{
  "train_examples": 95000,
  "norm": "layernorm",
  "head_dim": 64,
  "qk_norm": false,
  "shared_expert": false,
  "patch_size": [4, 4],
  "layers": 8,
  "positions": "sincos",
  "pooling": "class_token",
  "nesterov": true,
  "orthogonalizer": "newton_schulz_5",
  "gradient_centralization": true,
  "batch_size": 64,
  "lr_schedule": "cosine"
}
Rows from expert 11 of block 4, named by matrix and row number. Rows with one number belong to one neuron. Each number is 500 + 40 x the weight over its row's rms, rounded and kept within 0 to 999. All counts start at 0. Numbers have three digits each. After the name is the row's rms in percent of the matrix's.
# up: expert up (model.blocks.4.mlp.up, 16x384x192), inputs 0-95
# down: expert down (model.blocks.4.mlp.down, 16x192x384, transposed), outputs 0-95
up.308 117:504466520442456412465503524505504564420530485511539457467450498579509430495504450426434515553485451525485444535539533439485498454471536501474538544539477535486534524498566476531468537469532484533568501422486507478452513513566567482522484453547454463536511478534503452536441430432491544516
down.308 115:478451432445511511573473483519476536424492497508499465458550480507552527502559527476537471437520549492467489384511492517570499515486487474539470548543484410533526545545456477523525471542490504516519573472540462455509447464523491511467513608459503547545562576543422560471463492560453497518
up.309 077:478466474505504544459521443506471428526457413456443559474535478450495543527450523541574471459532484447545537492468526478473509466539491479540518511568474524564449470492462549505445485566424551491480522499542472516519589449484427492501526531529517538489505513534499453548505446528503480547
down.309 062:536496441555549519425425530591484455547537475514493534451505488562547440502451552498460522547469531503525521514512478593486544509438494500538414495507468517442491520526464439512499475436545515510466480510444473496556504534487530484497533537533471517465504423446567431515552566425488503508
up.310 057:517456544529527516491590508478445510607427505551491456482497450525572489451518452466442599503568503442498498538520555502551509521483484518521460633479535543509541466491531501435490504504509472514480489482494424508499454512445468482515468422506570492454455485489509385477471518473490487489
down.310 056:504460535463569491461440528433449458453440452522466467494500502486495510502485478522506400550553491481478412502440511592522512570570510451453448589537528556461480499536485496563574520469468520513464506471383473477516444484554461519467483464562515493445548503433410539488529551531547560539
up.311 056:564421532510465488514428492497545518541520529548513448428499473518479476566502477472460505512574463452466495470416496430492442604471488455492451511509456441444478517490521555552465515443519470534489483476493470458495503483498473496533475489535503503535504456574559554538555584486528465498
down.311 051:467537423464557476554482520473476520568559533435450583581499476480572482479496476539531449538496448484445508504465532570541559497534553527503518522421488601522538494486493507525570481472491523507477461471459503465516488544522435581503457499508550474503497493490455476463432538502477517522
up.312 029:489492440463582477490487453530442483521458540491586495488412523553566526555498490468510507602446500530448497532411491525446531514517508579488537462473503460504543481496488435535506535548543533477456493561463441574516525518511529467570523591472448505586452462467595463553494498456523551515
down.312 025:516519511434446509449489554431563527505467483562483502550480599503508500528519469513539494463504492494456489507553518491560537519526525496457517475416453571426499533504501497471427537489453459461497429525499468505443512545469494450502503509464425550540527503482434472489484522519469461482
up.313 055:494518511466461464548484590475456577513550549520486445537569512495464465473550472481448496447512497475537509570502579488514509449440467502444543544495526567492452443476567507596487532488568548446459500531529508505452618484542503539497508503555481504488491416494458502464505505505547541564
down.313 050:487481575496469552466508456459518481478502500477426489503494503487487528550544496520557518445533434503473491552505520473509532426512489482569469512542487438466512560498497445466498541503501437496497521508488477472584494529417455557467595524369504574455543555483461619476525529471503513487
up.314 077:487498487518482484450430524488494495526579504459489429514545523510507445519450539573531513507443486487559509429494490538476494506461492558473532514502577566474499565471529541492434515458480520421509459552505513475487512485533550392476457482531525473522453424511562478531540477497472543483
down.314 074:537491557504457542524472524553492497465536441501508483503467521516511583494439548489496495487521483480506496433479598482468475500589518402476487491452369448471492549436521554498460518509465476519477533476535498506454513461522502538531484571543475515580484575497487576547506517492556477545
up.315 036:453447451494516551531533554559475495483526504493536521473550508574484526464568444447537452447573513482526429482516503572441537457415425534458545542537492579450471528483594518484523427496449505462457567464427513539548505503547544569501517541502487496517449486557483473440488471503435515439
down.315 034:392477531508542533469490430538582477563440507489454518565508537468492492580526463494512517540529471533507585535548443436577454571530480419550468554492469486506503492460480519499469513499420565570470489435563492517466458532495517575414503501579473478447410524484439560515460499496445500461
up.316 077:508498548430514492495489549454535499423486418549590535510525510516497533498453500490550449498543522403483463539467503495426390495543579435432568546541456488555423487456509545439487443521509514536478536454508509532488438506494515534532525570418550454482470461539561452422574512452483514506
down.316 071:467565550473493549424512569523568486499459471495458478550541580520468489581551499501504509487504472540442492542527515530524505504508569529581413491532578506553465478471531513486540507513506445478509520475512492426532464455590463410421451614510450481497559431496497490503499509439521479507
up.317 037:539460545460481509405508478514446502455516458483526563466537528567503427513517456537467556541531425473448453523544516538520495530537537474571453519476504535527487500471469447532538563483519441512521514608558459531538519446454520558479534532481448453511532449447496464453449545478437520514
down.317 042:505519497528425561487496451499497497512495535440492545511502471475481478509492461563463569508467488533502476523484514464533481552530548526467450527446446606491487509463435422473453530500488421471505510514487497516469601535471544534463483458529506451528413556522475510516450486529480449563
up.318 048:512518546511479481528505432495510483504608527527432418513530521428485517530468494566516429543461523521496512475477469466478389481521506502475571492489446474396588526520528512477544533485481517532471438459446519506488469545534510511493471501478468512507463546550507450482509434577482449552
down.318 053:548534449449461446454539596464506507511522450464480518477524546427555462505471484527551507514451471524559476439528499452518500478475478494448482427516510561509514446437440419515471505551503528610485532513485575563489521454542533522546406497594567513517565482447470552510421481451508471464
up.319 045:533465525465454450502559511479442452488434584496491516475499493493517458510487511459544582495474490416500499461527488493578592485473499500565489468524519512460439499485505491491494462589491398553518524480523484504536429447526515494473524496555494470583483483494549517525485496510496507508
down.319 041:562504470435531487524555487518482477488583442420473489540508542511507548525499444498463607476508448473478455505402503482569453469556502504540546470444449512461517527507465576474508509512543513549540540555545420509501565503508469529510508496526536559451518490492442516457459497518447508489
up.320 102:453469452443482477431501494437512518499585493514480510511541531487489437466456535502552438529511450508522574455449516569504451477549477497542559420549600524551488522507548563464394514504465470509488454443585461487491472530516498506494531460509547536577526515515454462505530470541464503403
down.320 104:483456475523469556499471477517508466473471495460484403391563512462522503521505510504449468517568555496510486507579539474500497544488516497469432576475419475451532511500521470505495526505467472512530541415506531491438489474516525518478497642578465489524475487469514567447485482480524499566
up.321 035:508468499493491493499519471471406497438493444483492495546496514511494449477509499506411502530572474482518508471442523440497470517469537533568514474564499452527504475447512481476489484455458536529494419446546563437442482445530515500511503500490594537432563529474461523515511473571480549517
down.321 036:476506459552475535471503555477485502521498576465451479580533543459488467525509480533585525519514543553524541451486535409463504470446547457493565597461497471500460491532506509507411551480443495524485476577455474497530578499516446504513605475465451520492488504494447474538522504463484481475
up.322 161:472514523476458484467560447399508574584508512505502534512500485550515499494501515494518491565473546461537506538505431530476499498543499474407447503544529470508462571550531531405450497435537456520533492461529473538509545510479444540474393469546536382521469460529513500554549455530495452445
down.322 154:467540494512547452564426479525464564472496506526455474505501466488551543479574468454523441480577475568501430552596570449522532458510480477476472591429483507526495502432489514523517540508473524521486530536554511489477458551519440482477510458532506453542443451508493491466399524509522541481
up.323 156:417484574472430535492520584500460548488492474484538489526539502485465437478492485585459466447482509546553578438482473529490423460558472540519489518577581481526520460476480533479499532465527502482487476501584456526489519533483494476437603465495536514483478534563512494537515501526504460484
down.323 155:500478507610555516523472500549481437517547466500469567521490464544599537467499513511456498520503504517550505452464568491445473581461460486502517364495462485461473575435575543475492488534516450536478465479492519533525552563569523486494457567560522463537492468470452469513550486498477531482
up.324 130:447529468541439493447524476506529615487446529502515482540470464530504484484517533542459524561479524502405529443467481464465490459521518541572506506488535483428567453415525462451453437455457462557507539501482448459584521494515569534497461437529600526542484566489498506571446473549503558469
down.324 120:478481549509548427541490493440469503501506493498476505477454500475502447494480519473477551491529520457596452518512544503471522542567520551466554478509480513528466538531487580475530509466530471465511533474517562490496488546485563463583475460531543524557499487516515457498544584515530440389
up.325 054:506467520452561531578538479461533535455418539554469427489491627489551503501589505519460484492494522491509497460471587527501511478569520520549482485513566423485480418489497491540487494573462508510505528484407497488394469477485518442485519444519526499437536488410511518476539463439449548536
down.325 052:564475473573531476446482497474476554567492516456431517561435454482449502494501506479508533488492496473502495491514505514476473430464510559443527494501524563484440505425534543463545507531446554541495531508481545544496439518482497453485558537486465500541429417508510532577478524504557482501
up.326 026:523471546532468520438446482479540512464457436512520527463443442503520484440498482517526482568511493529504486482529472556478504499486522508466452558555482461513607496500426553524510516500559540456412565527443563502436500432445478492504481469558460543432510519497463494523491520556451542483
down.326 027:491509481575473461500452461480489479479508597521436525609493555509445524541491429564523541513527518516497430561495432516528534490469454445437496556478506546523540534530450479458399538538527488511504517517471462462434512456467493538551498462524514501463516475489485585478451519452475502560
up.327 075:564499535464384458448517486497471466427484571439495505470526452477388533517523512517510579523537478595492532575503534416438531508485495459493556562543451503572524473445562514551443501481523576444492544513490470496550426526529522536471459470565480474511466540448515550453499461551512420504
down.327 060:569489473513530482512438545583520510440463499427455549567518524474512470516489394443535442525422458482516448508464464491462509523564509518532503501496497437485426554492491440493507540550464489559439456458560472492491559434541507485503565431526528529525545507534530514528494522498546523475
up.328 118:494494521418545521506506455463500490515509490465440442502557509456479543522466512547561490512415514488593507507525498529581491485544514457514508544492512501521530604546476505493459532408468456482515468578493567513529473500526519557529540444529473516485465521451520477536402528443468478577
down.328 105:538463502510537532529495524486526501520564517501421556464484473482478480447532504490450499539465509548438478502487533503388507488464497509444492453548479499478512436473467523476502494530524510461488535505479451551450464488463571443492470518491439495503467479508458457530542455524455472486
up.329 062:549461436535495526498515546554473566490534507454492455525519463458473524498497530434570561463497458501422576560550494560448496510535456506436587522520527537548488487502470470499520513529442516535447464554550442507445534426509471454491480499549566483481475446502485521512576464453400521514
down.329 066:495535489417477575518413477481449470458442509532549472531511532525530558537468484532503423409483483499571456484506485480497470497537492478498490492458498477517554517541491500423455527459506400554475549461449501529485455421560510562473499485588541519452534541544493461512510450489527517463
up.330 036:523457486551513539450477539443494472485519471467446472455485619476530541503499530608529519511545451526448477492465540472517495487459456433512537486520514489531480460438502527539489487460487458500532562516582470418508507482502545451454534544467446541531502449477539478504470467553516470466
down.330 033:490524564447509486473531520539540497523456510539474467513532582525523488594460449488552595516474525503510588488477483563551407501459489440518557483476517481437454404560488533514450469523445509560406466545431531467475521540484489454478565535460516467466512499507531493485467531506546450465
up.331 172:514502542494556556471458410504490465485497555533445542522450445437403537458518471561562509455475482509491509547492486502476513531476504510482432471510525476499501545524558435597502499543542513487447482489458479562529475556436532478488550485471488480456520518497449453399481520507514522442
down.331 203:515471508474548448411565542564445490497516508435402514463499468489500484475545480528468544439486530393560540540486428476544411523522504477501574479507506564497462442495466529519491455469543494525530485578532491440502535466556433438554496492557457549543472558493502471474527449443548517516
up.332 056:462521607516547568494542580492469503529490456502513493525466510506533487458492509526463492479543539491497579501483505445509570569489447504492563524534462512582543534460449551522483484534480505416465460501448515514534471437498567465470444445621506533554475505483534478482531524488515500387
down.332 051:507453538478537487476462520455564505521490436464477445489488420444447490516486476476579475444481460497483562457490517540439499482433487460544489492476551499532508463518382518526612526519526438498492509447434567533510452527513507525535496514523577494491517510465551514505499458523446497520
up.333 087:555459438491494493452501505503531523545572448484447505512422555555478462538446554566453521515520453498521526494463477466502434491490517571522562450490518529388465521474469531462454535544448495573476437509534477481476481525547494461564454502535456494551479378432546468477508472479490432509
down.333 076:459446538560533445547454486455530479510495441551551574514458569528525615492498492491435492493496518590444493489471512542496487566539533492461466534551526521540473513474432548478479476509463551572567493542442566520450525508510490521477507483450530457489530441477494560487531488548463564488
up.334 182:493516523570502570497546526497517429522543517496445565519501501521494486509516542503513540451437567454472494510430484463473552518485510504502456436470533534541521525537492477448496455473483451537504494453495505547504468520483519526569436478531507588521482550478456507560525485560459520584
down.334 192:497591486487590555524522470554457521470448529483518543555467476548461418550558566462464528465459474473439506606501457527532499456534458451478501427514537478485532520523524528536492442477513584564578462489630523488467460577548481463490494468545503528493437455460520480463576539467536472451
up.335 056:519570473486536494509502457503403397434551484498500592528516517516480476514437462498389512466557485470528561505491528506517486475446461519470467518579564500532542526507509487431509539486527451510532475529468576502522482481475469496500463442524451496457521543527495408428485509461512488541
down.335 056:490543537533488532456456505532461550417513537467471530497454456565520483443497493496474576510457538511513469482483579530517472568523518498478495512469534502539510538507481533610487602432511437477531526463483494528488513467469500518470541520586503566468525505452540591493563437532474466481
up.336 204:541496517441458510492487498493437442531524489506570570478506509479545569571396535545545558514584477472571485524540501426474480510516519531485495507508494515557464560522498485463559468494460482455452562543495494454519501478468488494482551487482489538462501519490531522477552502409428463521
down.336 200:505576510512568491544482503567584513508415530502574553503526536517626457542548497511546447407488468459397516514495482549503519552443515501536483439538473497528486527522544516470477493478495523517495503428526503491513483487502541497532509524464540452477486490444500463511507480515530523430
up.337 044:510534476538443431538534542501462522489551544530595448466441450492485479479550465575528500454453476461528419508520506574579568497467548501528453524521475489424452445502538449438467512489535560451478507478504527468459514546509521448546582503512497445514430498509531502538503506521430517555
down.337 043:523466506467519578512476487406535479467411469528443484607542498517517496471467479538478526439542485522500500488575447472541458451573510487476500497562488543543492540489467540539493442449484502571487443478416454534450511496513463492433499511519515538588489485445433520556429510506545542550
up.338 047:469479494493586402485392510541466536571448514516518573522501522513555443432564473603499542483434457447560521519517453513529508496481471478567457483482488486509520544474495447468505510530447477588535500497475538512493533514546497497534545505473461514545460496502553456496457474461436531517
down.338 039:522423425481541556512533549494475518471498471499490481517471493586474504537525493471494509469400514513546535481475492449553563500475507472514512534574499517448471524437368517517464484537548526446540446525535427486514475514459511496472460522547495540423443556520548498546474511491501489567
up.339 060:482458556580605436501532482549440445489424539519476496456516470516562480511459460539495561531487544449514560546447468499439513501496575485498483441484471510486502522494494556483438490491527515476555490509407526487527546471492482536536484451450475515516499425501506509567541512512497499493
down.339 051:506492523506390477488464447468495471457467415538487559452495509489415523488435522540527474503548419559486416433515486490514574542485578568535542555465428511483571492559480497568505530497488453540481480542500493478492567512485550478501448540481479470486568450484501571492520511517466430513